{
  "bottleneck": "kl",
  "encoder_qk_norm": false,
  "encoder_layers": 10,
  "init": "trunc_normal_002",
  "grad_clip": 5.0,
  "epochs": 8.6,
  "lr_schedule": "linear"
}
Rows from block 5 of the encoder of a small image VAE, named by matrix and row number. Rows with one number belong to one neuron. Each number is 128 + 32 x the weight over its row's rms, rounded and kept within 0 to 255. All counts start at 0. Numbers have three digits each.
After each neuron's rows are labels from the 100 images, of 14976, where the neuron reaches its highest value: "responds to" is what is common among them. Only what is clearly more common there than usual is listed. The data: fractals drawn by 1,000 iterated function systems, in grey. In brackets: how many of the 100.
# fc1: MLP up (encoder.blocks.5.mlp.fc1.weight, 1152x192), inputs 0-191
# fc2: MLP down (encoder.blocks.5.mlp.fc2.weight, 192x1152, transposed), outputs 0-191

fc1.255:131193114107089089089097105143166114076143113134152174145220097107155106144102120099131086108118126106134140090124090168184129189132126142080136116094121128118187116097076145083144067109179140117128181147145139120141115065143152126146105063124107091129176099122193108193166131219105155120164150106161116134131178128095076152139148150146092135144164158135087141093105096169164070125106158084141124188162109090128115102096177162149147163095142145105134077138106108113205092082134107108119143135074173119165153089160156142138106155129084051155140143120080141137133134156162200136
fc2.255:140141102106149138130168130093086122091087123155134124116179169154138117107158166100087202105165071159120097133134115152167081056166140143148073081146099132196150116134080121123148068139115096101152048127111111119175069163149134120057097135125190133148126191100111181113157101088097172116146131170178127103153121148187127128126160057150154087108133112121133146093157168184122099099126108138073171141143114190105164089176085111061145143101115136133116110112158116125095108164071152108131147108115137166087134130088075148083120182153155158127148111136137123130200056165166143129
responds to: dark on light (80)

fc1.320:183095180095074078141110137109089119128117100089102127153156120154126143119101153113110153125100135147131153065127083041115082136088133137151127082142079113138111141232126128103187109089083121088153126184148119106151158121130132145100103144135187167135123094111153101138163080140134105158134103176129179093160211092183145057155120097155105118161111154086150141062141093077128155127136116115112123139123098126186089145122219060060137135109138144196152115094173103144144128140142100135182157133167168129123137112158113110155186072136152157139085109138114137161089156150101187115
fc2.320:114102152154217136181100123143142117162110145140141118202140125139140158062119107153140154119105162118148148154170143067196112101131085048113128106171132232109077098123128092127138158109132140097089082111138118127150094075161059124140113127115086151103133151135141118088086099098092107130091107183117104149151171107184092118130085084090101166113093147130095163128101144123142159140140124110168149162174111042099130137144141117077109127099157126086147162153144118135117109139174124150142111102133098162169157150138126164097116235148119146139164053089178131044154165141098155113
responds to: dark on light (74); dense (25)

fc1.218:147122167195112106185107162087100110104115099190122122141121186108167147131118117098164133060178135126105186178098136152136107098172152142166070090078113154077151149116123115154120096143145151157142082111122114151090179120175150146108134096129112136143149115122169128136101182125107158098075092122086157150110164076195183198113058154130044140162164103098149120154118129129145183098160147100083131137155186044162125077166108110077135083084119164117153137166163124127141155159152105136173084133100139100118096095168104130164094099087131167095104091117151114108160124074115183115
fc2.218:114153103137100104153135122086100123078218159062118140113100163104158136113074088145117207151122164131143141142100118103138189089095131146087179141158143143100098142091135121171133147060123151105103112121081139131108107157104095124102174186166094116084118187103130104175141110167073161110121117140191166125133135163112190161114175132092106070148118215131182088167163153049087114113128081129163164141170148170128102098138139163109114119117106090125140095120105090125144131111106130142057166153147099111150181149110138132142121178126087156067126159094079128109136119121210081163
responds to: dark on light (100)

fc1.141:140128107149095102112178117145128155135151188105175127216117093160090161116174131130094119103100150140110142119187139119139105120098132060156173148143096137073198091079056132152163126082111103118133134074163073133112147118108094131202098100150167142092153146149062110157147120102102125147161091151163100162070068121132112167127124107148135140128100148154151159128125102053092106160120072101112119151102138146096094182115098129045052123151181106170077160140125087095170090103107151098145110130125109146082164169188102128139109138152129180126179124160167158139178140172132141176
fc2.141:112113105112194128101134128156143116192163123123119112098126157104096129120101093174100125119153178086105064195117123117084092122174146129165112155135094097145131143104132172147143134130101132145127119090094101101193162110121045094026061155110071127127197135106137068131134143189089155133113176167081151045131114094152110099139163083131188098056099182142148105152074131182139174124171110135149095163102192156095153083094098140153133097139164113127090140113123167157148143146089125172146151125150109158145165147089127127168121134131119171094076185152155137100094115159110138115
responds to: two maps (55); sparse (55)

fc1.744:121126132190068141129127135094124157100174141110141090069190140152128134146145091076113135064094108102167156097128172158137161165095168188102120100132104120138186111141137083156165176160059106135116143189090139111156139104123110050124130141167107051123185120130126160125090154118132148118174096169159095112062082074125126197144114103127158134151139131210058126149073148122167124146130130104090164078095126158100101117099119124102110150159152194109148141150123106145104166105107107185144107131106091191096144065074118184133151074127179112170128141092089137153111109155124147125
fc2.744:102115132116152082185145149135123161061079160112154092105148070130134158128179171091073098117103168086115136120134157126109090139125175140107141130087090149117066152119117124108053142128131080150099169107096106199147154179144079101101124124070127151172110101171077150121113113118113110121113140104155172124127127142080142170153115163159197112167111092128120131138061113136181135112132211103106064149101118165115075088165190110087162149151103105107179096138094168117119110127144163204116130156138140099096186121133055201133144061139119141151103108147169171163159122167117143165
responds to: five maps (49)

fc1.60:112108154070079104125192125100157152133130132134117145137134154070145146119099162116077140096110158107163143088133119163102163151199118148034177179141116174094124133118100143108088119089105082065133142131118160115107179131165087138116081048139067175195123132103097148158127129139153141101115100111104218144171141106107156154145142163149115142216123161139123202090170134132148087086121078091105108112110152130114050139131128079097132104090136167153146171132079143158126133107136088109154188185124156109104163090089094134126088162076192103143119151134106112150123148157122154163
fc2.60:212130113159113109135100130120134141138127099208148063132112124166163137126138110112115133125087175113113118163067120117130107129068135126145102096070143135147112165122129092131141045128095142115128122102135077133156150127165112097119116148138133118114042149126135105110152089121060112124112139192096185114126096107103157118113110118093180147100151128108122088132091190168155154168119191151093176168142131078154107064100194126155170087187155131126166049161141155161179133051151100144155161121067120138155110207190083167138108126168085171162130154127157154110100096144137091128
responds to: sparse (73); two maps (62)

fc1.44:062114150064151128136153062101107129200135132151172169169169111140178104110141143142129136127095166143131135118126091127091099135190128089136108128074069141074098170159151155067095121105123088107176110149082180087119140150118104122081055080142121137187093059127121154147135113081197162098106155105131154100153124126108181069148209173108164167163125190097122179133131203134160150118114134107112142104122149136104084151093173086148127123101168132107154162170127136145108152119060077140127143150145150090113120159078093120114061153119150123108124156106089120123106154131070139163
fc2.44:158084165163196144120127158100080111109104130110145079152139093155114108144089103114070104167091145101160069139130134122133107106102188134130129117132184138086146168085123122126124034145078129128143172096119092149153144164127063130112150200101128197165075152117095105095105125165110078098152116167094167125140126106080145151099057141137151109125156070089082117149173090115195141154160156144138122149197164093113125100141135103178111112209184101121161097171140133145131136065121138149171069120062146129086133168175119152136127208165087141143149145161113125134110100133123123097
responds to: sparse (79); two maps (72)

fc1.429:125119171144074132130138131135125167133106148150131185126121153084144142096118167120120126146121168142070164125125109181161178118179109201081085162101136166060148174088163110171146076107133089116118124185140126184108084075173093158115125132166081078102162190103157170128105118148163185143118099151127204073171097158135099141096095160130103176115128194106143135146155092152065130149157148072053179164098143104095086145102119118070114154152120103121092127129133150101121141110073096078198141132116144085179087109075117130132138124086111145102093155164125113096163131122159159097
fc2.429:095173107136079150092078095137166095143168119165087134082173135130143083110120144148104097102112068076136145093206100100064091149147143110168166142137114155156050126207167130138111166111131163092097107166126135085145124144134171119148122103151195181172122127135128090093112116131156116084181099111128076170144162082120162141071141133104134130083147089129083138155141099152132072146093119126152121091176078141186113168133181081132167120181140156186129135072159144120148152205208160127097120064094118140087148127127149153100111120159134112069149125161142123123142120068130111101
responds to: dense (29)

fc1.546:183140135197118095150153062139162105144131137110137168128167111152109112165182091180173099159078125083178132175134064102109100110060153086127096125163129112113152109102111118099127137148160130123135133179147099131136144140122096132130140119086168177094046133070141150167162080170145183156110090143102109134080119097137128098099166079101170062039110085108102100149166199136130155145110121089100156123150213104142144085140120109159106151120083095128157114125080122105157055116153177164138125108140186117095159133100127092125090122098180152147111138104111175078144105127166182147
fc2.546:100094147136189194109188089111094160136111133147132156123101132063150186102131085102103100170144165137074170145165165159180138122077094144132070060097166172106107203067109136088121148112175054111147103070118110081139154158111128105142113174118092117090173149203168111157114121110073064131141134120096121141089126123127155156129172139144153136150099124129159164078099098146106163104168136172124141179185121119133152121113143101124199135165090147169110124163129156143119133171159070104084096116134076144099066154176104109141123144183143157112119109123110118131088180084095103120
responds to: dark on light (100)

fc1.655:131152123186079114100113065167123120091155169066184109134162112123163139116133091098160084089112167125110095066106149180161134166102174147073120104085101165092104114158116189173114109114160063157124136157123153116105108086108128097152127132172132070122145084157124120169139145116117141140124113151154162131191134058134106171125079108172135128190077121133054102053150143104113059164121114194111198122120139142102098162084150160133119110151125117181133125171080123176136105119111190087149153125105113143164104090141126109109160179052170130146124152152105143125104106203146150098
fc2.655:171123148113133119123131095132175170098135163086115138162146085167175160094164176098162163135097177122101089146149091189115138118160108119116097123118163204083115099156112163170153060088071078132154133100108182098131193159178099108051124071132162155193121120113117108184102116145073124104101126143158173154077098099112132162117082149174091093148145096118143155128115159144131162155149137107090140142063119100061121104105150083104108121200208107130116096105101123177150183126073073161124111127162093093140159124154088101115109143146146134133119169147127145144157078090180121139
responds to: sparse (66); two maps (62)

fc1.281:174180103086125146127199100125100136127127124134138088110144118096080117122158113075125104175106096151102166066131155105093047100048111130127135130132115146126088159170121142084128150115087172135130141163106139120106110117122175074152025170146144119099154123113133180041107152149149114118099180143144188147133109066165097152126150140090133149193087087118101174108107129132117092107162137100122101136167161171092108098106098184106154179120155111134125116189137117096151212133146117134151137155153098112147093202129089116167161168138103121116171069090135183130132120156129203097
fc2.281:125139124135215129107148037184122100100151105103197108112146129085087093096116129052142205137108151126116109188105182130063091150134125134149159138149157071176147174104097139142133055110094163122155081049113162076162124141174145111105074165119160141086138133156113117130087167117072120141119129132172063169100092213139142168117103128124121060146151130175144111138089168146155130152080162115116153115110125142084095166107125102105125159108126129156091105112135158164148094104177148110157154168161137104113158140109097118148112101145086154131108154073202162126144155159110129117
responds to: dense (28)

fc1.375:108162104158113127075126062146131131093124177159161121168109154088132120115171104105099156094091113117177116118129116130177204172206136118057116109160123123138104123170087160136063131123123128085088126110126200078119088112141116116143147131136113118130170117166024147143152161085138159114090097195135136097118114131165091110156173197169055114147135149151101143100131152137100159147080092142128121148125139134090159106111173090057125107116126113132180157127107109155119137110160152146107114197093098156143152070165177113094100115106092117171120064147070198107182118179149109122
fc2.375:100091190054148128151186126131128149117064132086097133091152109111109155120142161086152088162091207117148118120105138106145141164111145111144189140111131080141142192119124157165131136139138093114162143150123105130119199147093149103072129084156112098157116149139190111130131115106115173130228179072082109166168082110125104132098151110159174145184121122116134166103126103123136044069150153128158100175128110106201116102124145131139151133141156081111067117100086132053146077092132126130177096069158131175095160132069107199102155145166128125127149148143113078103127114167120148100
responds to: sparse (61); two maps (57)

fc1.511:102088130078112061150108104192162122113132144143111167098057148121133155111146161113162089118086170118115153103122062119141157136126168158104127119091077150134232108135107128151129127108137132155134117081130137106176156105067121126156173104074122063087181145167152206161121093131166156168123141080122162111134216184121134138113117143112112133088178116106148107090122169137128128112163159133095134174076100093142120110130140148128140143103216119186112128124147188124132156105137089166128143135138119136155122123120125125097050075113187163051088112161128103120105152120140031146
fc2.511:123175156094193153086082099147121187146161091100133187115128133151145133105084145125186122174063080075131116052121130163051098148086115114098162139135105087143104079144135127154148166089113149084153128117165192122166118185138118184110038165113126120098144151114144100115139162109093084086135145158145164183102160118165168166106098157103079180127133128154147133060184130099129135194103085084129184085151127139096134152139135102077152143151115130139134124097106084158130168089149152103080120153153085142109168133105111136146084172151105105105155161140125144079104148212133140115
responds to: dark on light (97)

fc1.146:129093113178086091137229028157156136103132208170165110108143082125181110094145139083096114107100113103151141114162125145167136131162160165062163104116129164070113156139131134101146150153136158117125117104165094159116205119172149092120099137115113134130165129137069101132096116084081152176126087117129158184110123181132142195090134140103132188160094123166157169073102138119148108149132137091103160109142145122123098147160145119119143124104085096151089146147146143107103174109109147133124141211141086132088117118000136128111109154079169118118081096091107119142116115149141106163
fc2.146:139148097093127155109074180126120165179125126132099114176153152173147119128090144160096085068081156149086140089080140126113140113098148167134115084132130059229122162139115140085131062132082165102149146147110137083145130139104122119045120132060146110117068118139190122114106149096079152124127163148101155102145113047087097149172114113161136064105098149111099111161130169143135161114098180142125182154137076118181126075098161140119135091148189148122153121142110116136154199135129089138135084082103164194158179136174120122170150114137136139129122171171189125095097112171098146096
responds to: sparse (63)

fc1.245:160142172117132125085152091042114086143088150156153103178132139118142116129093151084170163152148151070154137158128149126119135133166140157090145106115134105137144084174159137092117088114100098085121176142118126129137197143109155131115130110196065133108122142107152139090183156104142182138121101183145039131130146135138130140108068126179098089100118123158122031159106115174069177161132168152142174139139191065085164119113124113109143075108129131166059121093158139103089127143134153151175142165160079161091078139084145189144178155058101119154159135125114105136125056148152121141
fc2.245:162168127098078160165182128140163200159117107125070071110159174152117127136087076148132082166152175045157077081130148117106139160150084067126153127070161074107127134105126095162096138091151183168156174178124132132104114091119100118140155118122142209113123138138073126152112149123131141093177123088130082070134111130151099093096125116134170124187178061164137100172130081040133175102091126157118146156102142135126127106178159109120141115125103155083215174125149165150095180089131159162106132102122092119078147165145110117110099090135141111140143141127161094139078147155135113158
responds to: dark on light (100)

fc1.646:135123134167113143144164137139138176096129194083139109138104103115127039102135075133107103139133131093113146046152107115157147150145151139109135085089069118081144146137184096118115092109084087143158195108128113142128138113126163126141115086094127146084149192045131184129113119143126167116116103156171108107091182156136111139141174138144091179109146181119138100161114111141120172142082124096128122146189104173125149180107164119148110150205110088163130133197098145103065156158102156107179039177048132088146137146139103154117176091122109145070139070074127153143158131152112163147
fc2.646:125159147134110144127175143093100059105144122140115104209117154161159081153076110106180175140138087154138138107056107136084080101113170107156140136145122131102132150083123119090153032198133116059148115124165120127139116188109183160110044109159073081124106083118123126121162109118127116126196117129109097154099113119147105095079154088095121054137187103165123131136085149159105130079126124140142130170163183171128124134121085172150106142090168121133157160089173124095165089128140156179139150126102135169141115142100081137193170149144159178133121172067128174148097141151123171102
responds to: dark on light (85)

fc1.367:169104121156060097141099093107173116125183161098094080104161157174131140150111085170173139098161069105153149197162144135134148077126134163108135150187089071152109214159096143105095148164096110133086110116157132075078077138073154081105114148115131163148148110177115155087101100108110149186111106124138138150150159146049109115102129115150098094123142182137210150111073080163104158180115131170085149138126133153101143098099114099170156121137092101165132141107128104110118161155167081118168112147167160122088087159103132144124132054151168154121076122156050120114109127161101172136
fc2.367:087189159115083122102179185140086161091127131131053202062138104086092162133186183111121131179166175072131120133140117166110151186136106134106131148163127146098133098120153122134094094070105096125122152135113130223136120143089169171116083131109158095157098091096093066095085139162124078121165106121127137119142129122122172138130148117105138107129205095121120119062167138125168141109139169145135144116110140117141170114127062160115034115157162084127137150119165187167097097075118138165113200133141147146156153128093122163153126176103119073174126087086122152106095085113153133130
responds to: dark on light (94)

fc1.128:091132153173185113119166118080120084105142110141133174042102145107139116134085074112167156101122063163083112112171238117141070145138099159143146134147137079170161164119093125187103126115118144141114119155182107126086189136148114144146086121140089134151123179096133106115088096148103135172094146102113207129173148069104112141094151111149131125116102146171217110152099145063137089083158107150090141139088184096069155120072164142169115178107138147130099149146179104145160092188169143105097130180074099109150154112115138158136072130107110131153108133165116116118125141100097134170
fc2.128:128100143103091130157102125084144145160109122123129137147173157127110092155182195061098125108148154115156139127137103106077205093127140119153143113134124192071094111121129098105145105114141107165130167088091172140138064138077127145143194138127150062064150135159129176087163175102137119077161094166121125093069118144134136077176075154185147186164184129121077150156157060136113170173107118097132096082121113128106104125154142092151184129151099127140139051136134164165098123038137163132163157058177144090146110172072115127103179151109161128121136112117159101106085143128118119111
responds to: dense (28)

fc1.339:077152166075131155121082166094140110108129036127077163139112148139080063138117147174084137144148166088159129167100094157049061120156127131125091157120132080151145123137153135104154107137107139125185118159132114162121124147150182051125112118114173065185131145179118072121085132092122183127073115133131079180139096084137094074088173119110141130171118139132127152087140125115124120113121109151154127154168197128112081120173136131131086092123131146128125173143111150091143157119107153116140141162191147077178089108132142162185138122146132096167130107197085106167133096102124198212
fc2.339:153145141154116149113134098125098125105143157141104136207142091160130161140119106110086098120142151142115122137156113077147122114119139069194204103167123125128153063094140104143082118161098099133064127183162114123124092152124143116111071163153167109138152112163131149120103117085140093094141117091093176141101131148205100114122142125119077166103147165111155043149100131103141155175179146087086079087149127153153156145144221083136100095104123067215169146128162118095097133141077136104100110180144188173140116119137114122096057127120078160128207091193161125127114148121083151113
responds to: dense (34)

fc1.532:100020142070120113129129076130156152165196132147073180146139075174180180112149137107145153082164126140116119162055102174103138136185117121071135122078125103137133122151116141096067136109142128065182165133113104140096179125099098173139075135166098126108129103115184136154113114122106126128147136120106195094158100113105105128163145149169087151175142200144140108134118161114161168107145146148105152123135177135100037128120156080094171129103164202097131124104080127144135113145072071142145159186117161142122118136156049167081110114117160107113121147122123150092117137169076118124
fc2.532:109084132153140172135095135110075163149097087149159064069179088155108123154135085123136090133137073130156109102118124153146105165146173103138147084121109123196126109120098182092164089137088195143113135104129081186204152197176111154085092132097167174146151136178070130093093086082075097114131139155068093179176107078109150094139134111088137117117126137183110142189156181111133100124092151177156121126166119072130129116121206120128105105172138138156084148168082157144156125121103102101097096085116114165085056125162098186141152143162118134142102111109160122150113136161136136154
responds to: sparse (92); two maps (89); dark on light (62)

fc1.706:099141148086146127149138151151166148152134164116100187196105070125185168108118076160149087133106138092133119178118078113126128171139145156130117094122121117148124118107088153215049104146150124137121119134152130070172149143161099137153064153164084156090122093151138189143078127180098125116142092095164226129095100121120131084129129144127105143118113152180151192071195131178137148160113045108111077091146138129168086100109101065119120123159109147128145146125095058156120118135150091110071104088156084158133115155132147146122085098165124107147151114167139166099153184127164191098
fc2.706:125206122153106125153127097083133127117119098134098093078132157122152093129087131100103067137192109130167127133141147131163082111142120105123151128144134173125161105096134105189116138121108123123088123186142210153197115170119140157101191104122128165211122130083096109041145105130185091128141121136099113149105080137077115172053114112147119156162221065136113116107112085193125146114112067070162141104099116168165119163098132141123107101141091126104120188137169142120136118149113111162107164108114186145088117105075152096112137111186099156151092143106207108101177126119149124174
responds to: dark on light (95); dense (27)

fc1.615:138107088146149117095117081119122186044080155168136090154189102166118143144102105148118105130097143142134106104141146134091114153133163118135112130117137126099148128165151118148027107091169070120134139094091121128084108158154124124164109143151052127155196156118148193121181120177161118111178126136100168171147183129097112062104129098082136168151138190148200136108111096104113131139097107122153145054111069147097128111178111164152079125137192156116132084176162162148109134133140093144095110201142118150112148099114104147128134137080111151096119170129097105164117189135026128087
fc2.615:140136092188124072153107115113122154137092136112077108110107118122123123091154157128154136070127141122171197140123123108152138158111128132125128154132179138130189034141052149135175113130124082218139066104172145075121104163135180124139101128116196159123084126100102082211059089114118133113119110052179094148074092133173180148122141139114168072128123121123120099127106194145075111145102144126203137083144175146071163129154140116158080150136137101126155106106080129135154135093109165154119185072135141145125152128108129103073124107128137127131180140118159152178067128141154158110
responds to: sparse (61); two maps (56)

fc1.186:089121101150138112104125117139116156097110145108191125098157184136075095124151195124054163135148135159148144175102097128130153172135071142143178140080125151172154160135073164137117169152162141146155157135123171080115131140111117141142168096144111130087136105177161163123156093135096156144155143147123104111136107145125112085126116154104045091152152093150062159098137099182095138161124124185090065091114114096138140122166095107148104147110089057079126064074090181118145154085151086109151093139161137131137043102156130122183201088150147102183159122134085161116168127201121144193
fc2.186:150112131118132137170132137129211138134120169116078109107095118126155061115081151152112106123143179123122174109071110090094142150144145164186179139127096099106114169125127164210126105156076146114172140134160121173111089135158148104161145131155141105051113068107115108182077122200132136132145100090133131143169106055106140157157142114156111086105122102173111173067200131125110148115178091154150141162124141108110083118146188156163120146113133119096084098116066127130156068101137156117190071085126117144209148116092156047103122136181157114122099143096092177123117111158128101080
responds to: sparse (56); two maps (54)

fc1.666:141078145047095098115125076183110185099092167143138183115101122143121143091172128118124136103087165128154148105115160117146132070151135097061092121093137135127128074135122144077059152064113093169190175100125122129118188107130152150146112093133096136101159148105111149117150119114176109122087135133075144134114129139100118162090081135158122193160089197153121132056127141109149163170128156154067125132140150085110066121134130104138157147079133173159142109129107176134125159096052104106138168172204145088114157157152096136124096156112198131143128166101040138134166184172134103150
fc2.666:158141100174161164102095166086094137174074083121122159082128095142160091140115122116169079108153100121111135083091066140074122144164131134138139107075134110173122122105108164112106096150099130053150162138061079133189106201125102154099129092109127072137159121166164139152122133122042112084100175152096109167153163122144142133152165125101145160108134082117133093100195137029150147152049138164118139154171120127133139136119175099150136102156127124169109143163097108150157112133122077144181137078085166134111079142175188144175077131145147131168112132124155114126088163209115165144
responds to: sparse (96); two maps (94); dark on light (89)

fc1.686:130111127101159101128116172091118190126113182196062146139126106136137099120139063092162179173192075142142096078192121102093100218123184145107035141167167136143163136146147116114101132087106151121160146105122120089139138128076156110134196120118125081157128168142111191110129091069122163140101164063129138144138132157083133079108129167154122193126136207099122077155154133097105147120084125114084191129117157067105117083092135137087116147180120207096130117173144118174125119144154152159122137110117138134122133111101137157106150146082121097184136139134132104079122082101144103124
fc2.686:112127124185137129110128138132136100121155160134160129170116172093136108113156123141151099192154145093112161126160096122152102086099148135115112085089189049057152077116109156146115071135097165124171114102141133095135129052107101092127106148137145115156148122168133119212178155103134139106097090150137120074098179174085108087129120183125103142181087154107129102121114140157136161103080138139136212144144134093117140111175098169213122122139148150129108098124158115121107091155145176182023139141053137140129165124135183138154090151116158090196062130098129078107116066153103139115
responds to: dense (37)

fc1.563:079114173099105112185119198095177118108156137140090138141176119105118097159152121175136136121114091114133133092119147131137141130068133135064139191130027104096128102091195121143170117118132090107146158149099175109128129181151099159163105155162126110098128154189072138123096134162115117183103122071166096181174107164084141108097110184178142146091115144120089169173164101118138083130114157124101120141103189104153091123083128104112170074101124111135143174119159095181174109160116153117104137049129147087113089149110124165101153156069146117153129199143113138063168100145158062145
fc2.563:154151131153195108088073136136140107162130110087117071170167098081154156123123191175098125135110128200089130162091119113120147154179110177133104064109102128148098123121126095140191100090075081159110096138157074152123151078139144088109105121129200107091132187143138128119131128145135189090023078181140108079184142164139077075103156120138127164101092166141077135119166149170148131152056151168106109128070187144083130134123117125087108114146127153145133084139143122143105179111092151102153154136127115133142129096158119133110077146098148090177156117108158163186095156098151151179
responds to: dark on light (73)

fc1.229:130112116079154098152177176139164149130115118128135135121156094117128172171173022123133117126113137176133158118114139089114119160121165071080179061116135107130118170093149147130141090134093100136090116101098191134136179123134145131145110139142115123129107175064207153132135140087147135053111155051197184101145115107078151142111126187151174116120126153113132109169107129082178094106171142113108059115093107189116159138133143091127089124127154153092182153152113135133125167156040131162169178193171126109149113121099149161140129077128073152100167112136089102156113160134123063097
fc2.229:107153154103191117104194091150142122090142102155173124118115152117127077090155085185112094139128114142126133154163157120117152098114134107152150151121064165113185203065066135187089163113113073151135114119146130134114099152127085090108126095170158092119158120092127121100132132132158187148101176125217073084086164160070114137163136150137125145212088092175074163131088185137115156126157138145171123167144181151127127118141124152155078173089133094120124085109122153161145154159116104108099068119116161138171110093096111095117092151133081064059176111122157141127129111177135149072
responds to: dark on light (69); dense (45)

fc1.152:144115158128125084080120102081140191143138094091127130099119095018138110112163165176168135142152104111117133152130125070116079141156182174137107122147121176099140126111086107158173072112138143096155124153125135128167089081132131140074134166168155116176144190115133132055156130139164122157107153115100129121047137080123154115170132173138167130193082168112149123181110209150099142113086123096092138127155132148075142139117157102160144158137117137156116153186149141120163127106142109138124135091140130058169156094090104177052109143060110052118134174104099063192123126138109153125
fc2.152:134172117156107060105138154041166051192175133105146169110072092154166176116110119116144150160144076198142111125088145145181136121139099139122176190134122104197094108142122090118192092120122124111057155118134175174112093137112144167106124126116123153167138188203111110113136077117083134110077151153173120089085141118101106093090152096153153108139100133122126107135127178109148112153187147097034150097130151098160152154097133087115138153149132112152106142105143181116108137145181186086115132079119157056147140149126157142123179146090114132081129134131125125136136082145072089160
responds to: dense (37)

fc1.565:084081128064122140102151166151148210106179112152144159171168172135124129173158186134137157100141122120164182147125110099183160120127138156175122123101098139144095167100113164199069081093106149155155172137144135115116117123152150155071154118175126169117058163124119130086122107093082149110136118090054166137124123145129115098148099122131084175186052138139149157120107093156090150136159118158133105163147143097160098110177147092100143133115109105106131085097074108161183159086172102096160085080222099164127098124076120078190145130162137132097149096069140127130169128114113105175
fc2.565:102131182132144125159112177176173155131120131159104088134113099124157112114068140120084149114131171151126158141163106152129130094098065125124139140149153084069088109083140139145086058126153145127116162038129079164108144180092091160169143158155149093163148108151060118122097127131100151103109154106151149133148128158074174156143129081103168240155127114207081124084146131114109148113148096126172128102090120128124089148147164154204115106140124170146134094102120124079100101163079106104127155127146102103097168089094153110210131099176118139138037128104147168119126095139201126166
responds to: sparse (57); two maps (52)